config.toml
model = "autoregressive pixel model"
dataset = "drawn branching plants"
train_examples = 145000
image_size = 16
horizontal_flip = false
levels_per_channel = 4
vocab_size = 65
arch = "transformer_decoder"
width = 128
layers = 8
norm = "rmsnorm"
norm_position = "pre"
hidden_act = "gelu"
mlp_ratio = 6
head_dim = 16
fused_qkv = false
bias = "none"
qk_norm = true
parallel_block = false
inner_norm = false
drop_path = 0.1
positions = "learned"
tie_word_embeddings = false
init = "kaiming_normal"
residual_init = "none"
optimizer = "soap"
beta2 = 0.95
learning_rate = 0.0045
beta1 = 0.95
shampoo_beta = 0.95
eps = 1e-08
precondition_frequency = 50
max_precond_dim = 1024
one_sided = true
adamw_lr_other_params = 0.0024
max_grad_norm = 1.0
cautious_weight_decay = true
ema_decay = 0.995
max_steps = 6600
batch_size = 192
epochs = 8.7
lr_schedule = "cosine"
final_lr_fraction = 0
warmup_steps = 1320
weight_decay = 0.3
adamw_weight_decay_other_params = 0.05
Rows from block 5, named by matrix and row number. Rows with one number belong to one neuron. Each number is 128 + 32 x the weight over its row's rms, rounded and kept within 0 to 255. All counts start at 0.
# fc1: MLP up (model.blocks.5.mlp.fc1.weight, 768x128), inputs 0-127
# fc2: MLP down (model.blocks.5.mlp.fc2.weight, 128x768, transposed), outputs 0-127
fc1.373 [166 148 204 180 101 102 131 192 129  78 149 127 163  55 112 112 100 137 147  86 119 118 166 166 150 140  74  64 117 137 168 128 102 145 137  79 190 119 106  63  99 114 122 128 144 126 103 160 125 109  88 130 149 153 178 141 127 131 130 171 110  63 131 153 188 114 107  80 141 140 159 125  96 126 109 112 135 119 132 149 147 110 138 173  85 126 138 126 173 143 111 113 172 152 142 153 159 134 141 214 223 132 158  80  85 141 178 147 114 154 136 144  80 173 130  91 115 126  96 103 126 145 150  87 128 106 173  89]
fc1.374 [163 125 150 132 144 128  81  77 128 110  96 133 163  97 133 128 121  78 198 108 155 155 135 104 111 130 113 105 140 175  88 130 112 118 148  55 161 194 130 161 215 109 141  40 155 152 121 110 124 111 120 113  97 118 165 132 179 172  75 136 147 105 116 108 151 151 141 146 137 184  78 151 168 102 139 141 172 111 149 158 143 200 155 114  78 184 120 168 131 102  70 126 163  92 109 177 123  90 160  73 196 125  93 137  90 104 112 129 129 118 160 151 121 102  71 119 123 155 182 140 124 152 136 157 166 111 112 140]
fc1.375 [116 123 150  91 124 124 107 138 145  95 101 138 177  70 128  84 106 130 148 127  85 109  80 129 114 114  80 115 144 133 186 136  60 113 191 134 136 101  89 109 177  78 186  97 126 132 163 154 127 133 157 141 121 162 127 180 131 149  91 128 113 149  91  78 130 125  96 141 134 134 102 106 151 127  78 142  36 149 151 127 157 128 121 111 131 122 135  99 144 107 174 114 178 163 125 159 166 124 169 140  28 175 100 156 110 152 111 205 129 183 108 160  25 133 122 135 119 130 111 147 165 120 130 113 118 196 162 117]
fc1.376 [104 106 138 137 152 107 123 128 116 117 140 117 148  93 187 115  72  42 161 131 124  91 136 186 109  96 143  96 135 124 164 147 184  90 171 157 133 168 112 138 124 117 155 136 116 156  95 128 161 122 126 139 127  73 104 145 132 105 125 143 100 127 153 142  83 138  44 141 197 156  76  61 130 119  94 112  90  67 150 145  99 165 149  88 120 101 122  93 131  83  62  37 132 128  71  80 124 127 140 123  90 111  76  91 122 112  59  98 133 123 112 109  81 159 100  76  97 110 133 141 143 137  80 134 108 104  83 130]
fc1.377 [138 157 154 112 116  75 159 115 152 180 104  86  88 133 118 197 155 145 165  44 105 127 158 152 166 180 128 103 134 110 136  94 158 139 172 144 100 202 137 126 127 145 178  95 121 143 151 130 133 104 136  82  93  92 173 102 168  90 140 100 141 157 197 102 113 192 118 134 107 106 163 102 160 143  75 126  77 192  67 139 150 152  85 135  74 150 114 117  90 169  83 109 119 111 134 146  77  84 128 167 145 143  78  82  86 141 151 123 136 163 153 121 133 147 126 140 137  84 138  83 117  97 162  62 153 125 136 135]
fc1.378 [119  74 114 137 133 142 105 138 119 132 107 145  69 122 100 146 114 119 104 134 130 180 139 163 130 112 168 117 130 160 104 118 128 149 105  93 142 130 126 113 154  85 134 153  95 132 110 181 214 119 157 124 135 150 213 136 125 133 133 138 107 102 153 137 122 120  90 149  77  73 165 127  26  98 116 190 164  64 157 152 141 156  90 147  89 111 154 114 144 142  94 102  87 105 130 108 147  68 144 114 118 110  75 174 153  88 100 147 131 113 157  76  73  94 127  98 136  71 159 230 154 124 175 114 180 121 114 122]
fc1.379 [147 139 179  98 196 118 185 106  94 115 115 152 146  88 205 101 125 126 118 101 101 191 188 139 119  97 167 138 112 160 117 155 163 160  88  80 114 134  89 116  67 123 134  79  79 135 123 195 160 122 124 184 142 144 147 144 159 144 101 166 124 106 103 172  97 151  80  99 130 128 125 150 169 152 108 103 101 121 173 151 114 166  70 146 147 142 108  78 102  85 196 122 157 167 144 145  66 116 134 157 177 116 145 139 154 134 169 128  82  98 115 154 166  85 136 110 153 165  96 154 150 151  68 145 157 117  93  88]
fc1.380 [144 172 156 153 162 134 150 110 132 177  93  80 119  63 169 146 132  82 134 130 138 101 162 109 133  98 117 109 172 127 131 139 142 159 153 165 167 128 168 152 132 114  94 147 124 139 105 113 155 131 121 134 225 117  85 130 155 128 159  84 181  98 216 103  90 178 136 124 115  80 121 159 121  92  90 131 145 112 116 120 127 164 154 158  39 127 125 111 165 130  90 144  71 126 116 107 111  53  89 132 132 182 152 124 182 117 119  99 119 148 168 152 206  47  74 111 117 150 126 105 120 115 129 103  80 121 156 140]
fc1.381 [ 99 191 170  87 103 100  80  92 159  95 122 130 182 143 160 139 140 122 122  98  68 101 184 117 169  98 172  73 108 115 134 176 126 184 101  78  97 133 156 106 102 204 137 197 134 175 156 126 103 104 134 114 138 149 125  96 143 205 125  79 134 152 112 119 110 120 108 130 137 170 160 125 158 181 143 153  77 185  89  84  95 150 135  97 120 165  66 113  88 168 116 136 147 119  99 115  88 126  81 119 142  59 152  57 110 114 120 103 139 119 135  99 174 131 104 129 110  99 109 144 126 110  80 108 115 104 147 164]
fc1.382 [100 111 120 148 129 122  62 184 134 129 150  77 127 122 169 186  97 174 152 153  93 146 128 114 134 114 134 133 160 129  82 130  97 166  89  68 148 139 163 163 155 137 113 126 178 120 140  61 156 214 137  80 138 110 134  96 170 110 109  64 181 158  99  91 175 110 119 142 139 112  95 118 118 124 101 172 135 148 177 199 108 178 126  86 107 136 151 152 135 104 197 126 119  84 120  69 110 197 163 133 164 168 188 111 145 160  86 173 144 125 127 113 149 124 125 106 102 155  74 151 113 125 135  99 114  81 149 112]
fc1.383 [117 132  46  83  80 127 137 140 159 128 168  96 161 120 147 149 129 179  96 219  97 152  95  76 129  83  80  72 108  73 105 103 147 114  88 144  87 127 141 199 158  78 111 142 114 146  84  96  84  99 139 162 138 146 118  87 137 123 116  71 184  84 137  98 122 109 130 152  99  94 122 181  99 125 110 108 170 116 155 134 122 170 130 130 120 169 110  87 176  96 133 127  99 148 134 125 140  97 141  76 113  99 101 138  90 107 184 146 118 113 114 129 161 141 122 185 151 201 175 141 144 193 153 101 133 103 168 135]
fc1.384 [137 104 191 131 142 103 170 130 157 154 190 175 167 117 140  77  92 140 220 121 182  92 208 115 171  95 173 115  91 106 112 143 128 155 135 114  96 181 141 137 147 146 104  96  68  91 172 203 147 145 159 188 149 106 140 153 145 122 115  99 125 144  87 101 172 140 104 111 165 140 165 156 102 153 131 134 114 118 117 119 111 117  72 115  87 107 119 131 120 106 135 119 150 166 115 175  90 144 161 130 191  91 120 114 156 135 117 101 191 139 129 131 133  86 107  93 121 176 117 134  78 119 126 143 104 170  67  61]
fc2.373 [ 97 133  92  86 123 158  98 129 145 182 137 124  73 122 179  88 152 172  64 175 114 116 115 124 124 160 203 160 123  96 116 142 145 174 148 230  97 159 138 154 151 168 100 150 127 117 134 135 139  91 133 177 118 113 116 143 128  80 100 166 177 153  80  70 153 126  97 101 165 142  88  98 167  99  87 149 172 108  65 119 145 108  90 133 171 116 106 134 120 148 144 142 114 141 120  63 114 165 130 103 136 180 127 142 132 198 155  99 127 108 133  93 156 151 140 182 134  97  88 119  46 163 103 140 131 122 100 168]
fc2.374 [170  90 127 175 112 157 125 158 133 191 157 191 118  96  92 147 155 107 101 114 127 139 108 174 105 112 144 151 168 110 121 216 199 129  56  85 116  80 158 101 119 108 139 165  63  30 122  81 115 102  91 168 125 174 118 145 120 109 128 124 142 149 162 108 117 116 159 122 120 135 145 138 152 162 122 142  97 163 101 103 144 100 105 173 167 104 107 147 130  96 152 156 138 135 115 120 152 177  48  97  55  97 118 132 168 155 132  89 178 137 138 134 122 149 117 113 113 195 149 105 108 158  96 128 101 136 167 172]
fc2.375 [118 138 121 154 143 137 160  85 120 135 161 124  91 163 117 142  92 132 133 138 154 105 162  69 171 148 128 165  99 146 108  89 160  93  61  87 112 123 166 136 131 133  97 157 165 133 124 168 180 164 134  72 119  96 135 135 174 146 198 134 164 103 173 116 105 142 170  70 147  97  88 129 115 106 153  81 115 149 186 136 138  80 139  84 156 102 183 104 151  88 121 127 169  66 148 142  76  91  35 128 165 134 123 170 197  86 135 116 131  93 199  54 138  98 115 148 141 147 139 135 124 127 102 108 147 142 165 146]
fc2.376 [121 102 209 164 128 135 141 145 129 129 100 128  98  94  89 138  68 122  95  81 114 122 107 197 145 104 107 102 130 141 155 127 156 107 100 154  94 113 109 117 206 118 102 181 126 115 135 152 116  93 132 140 118 128  86 110 130 127 150 161 130 141  77 205 115 173  93 181 141 166 139 189 148 135 140 155  77 161 127 176  53 107 138 189  34 175 153 160 130 156 141  82 141 194  94 127 114 173 147 128  62 150 131 156 140 158 103 132 183 127 157 112  93 112  98 168 138 107 111 140 122 117 116 108 185 125 132 123]
fc2.377 [149 118 157 162  78 141 126 122  83  63  70 132 126 151 130  66 127 123  89 205 143 141 147 152 117 121 124 122  35 108  91 152 116 193 114 107  70 100 120 131  88 101 162 135 127 123 145 118 143 203 137 180 133 120  72 100 176 132 165 109 157  89 110  90 145  82 127 137 169 118  73 119  93 113 125 122 113 132 147 125 135 129 132  69 122 139 137 112 169  67 100 152 100  83  67 117 146  94 143 105  77  88 154 113 181 120 141 121 106 117 118 137 160 178  81 122 120 114 127 136  92 158  81 175 126  56 105 163]
fc2.378 [109 138 143 117 157 124 121 147 123 144 111 126 137  79 125 135 129 106 128 151  94 124 109  47 146  87 173 136 106 131 151 155 135 126 152 149 115 145  88 117 100 166 110 114 129 138 152  88  84 151  94 125  93 188 103 158 101 142  56 118 121  98 160  40 144 191  78 145 147 121 139 122 194 204 141  53  97 165 125 104 133 112 127 135 150 106 120 143 168  48 149 132 161  49 101 125 117 135 163 158 142 135 112 104 110 191 168 125 126 154 126 151 131  84  73 140 168 120 192  81  77 151 156 140  65 130 141 114]
fc2.379 [ 47 130 131 142 143 110 130 135 142 113 115 112  96 119 148  91 127 161 168 150 161 193 105 124 171 135  45  95 132  88 161  89 103 127 154 113 161 114 155  98 131 115 107 196 149 122  81 168 138 157 178 122  93 125 155 168 136  69 142  91  99 195 139 112 129 116  92  97 151 179 166 169  99  96 143 126 163 156 140 218 156 116 123  92 131 163 155 127 124 200 121 160 165 123 149 169 159 120 123 170 127 162 100 132 153 134  71 129 134 155  67  86  45 145 135 108  80 121 136 108 128 107 139 125 155  72 121 116]
fc2.380 [116  71 146 111  93 106 128 159 155 139 122 138 173 138 144 174 127  58 152  98 132 161  98 124 191 129 158 118 111 128  65 195 120 117  74  62 162  94 162 105 112  76 144 184 120 131 143 123 149 136 117 148 138 141 128 126 170 135 141 116  95 132  75 109 173 138 145 142 158 153  14 158 167 124 130 111 111 118 153 129 169 154  93 163 194 137 139  41 133 152 114 146 115  97 177  81  91 196 107  70 118 121  56 160 124 141 178 132 139 127  70 136 110 138 161 124 134 118 118 125 141 148  95 140 141 124 133 149]
fc2.381 [ 79  98 112 123 110 117 162 113 121 165  93 102 112 147 102 118 152 113 196 113 140 112  99  51 115 105 106 205  93 220 104 113 127  65 164 111 180  57  68 160 122 163 176  98 160 129 143 119 113 137 141 135 122  94 147 118  85 148 151  73 196  91 176 106 159 130 103 126 145  96  91  96 105 141 158 167 144 105 119 135  99 127 120 204 164 102 152 182 161  91 138  97  95 158 149 112 116 125 175  71 151 133 148 164 123 115  96 157 156 110 161 116 113 131 148 133 164 109 121 101 122 149 170  91 144 172 142  95]
fc2.382 [112 137  84 143 112  93 166  91 111 144 106 144 139  78  62 109 107 119 136  85 182 164  99 106 163 147 108 169  80 113 196 162 107 110 110 135 134  76  97  86 118  98 138  97  54 104  96 137 119 134  85 170 124 133 143 167 143 162 155 177 121  89 174 143 112 121 154  85 109 130 138 131 143 110  90 112 141 193  94  83 159 107 121 156 158 117 118 137  54 115  96  96 138 140 117 156 160 206 102 153 118 125  84 139 158 120 190 140 109 144 115 146 186 133 147 153 219 140 139 115 131 134  96 220 100 128 126 106]
fc2.383 [131 115 113 139 179 138 129 133  63 133 126 134 141 149 130 112 102 110 171  81 151 101 133 238 125 110 158 140 160 155 100 112 167 211 203 100 127 109  68 117 107 194 138 137 119 124 158 133 137 142  87 134 115 143 143 126 128 170 149 133   1 179 172 158  94 128 147 132 167 152  85 154 167 113 184 148 139 168 146 119 144 121 133 189 106  85 105  90 119  97 156  98 173 140 125 145 100 164 142 147 101 157 136 119 125 133 135 122 118 140 196  80 110 109 184 131 106 133 104  92 133  81 153 111 131 154 119 124]
fc2.384 [178 126 173 138  87 138 112 142 127 146  89 105 180 155 137 120 124 138 108  99 137 117 131 154 156 126 156 127 172 122 154 159 136 186 134 107 167  48  94  77  74  10 127 135 137  78 149 163 153 165 146 161 136  86 112 142 157 152 127 104 107 120 142 100 153 100 111 131 157 100 127  72 111 122 132 131 159  49 114 164 119 177 150 131  64 128 155 140 155 126 117 157 130  45 143 110 118  92 104 133  94  97 143 136 161 130  93 159 157 134 109 129 137 137 137  93 127 131  48  98  54  92 171 126 192 112 153 155]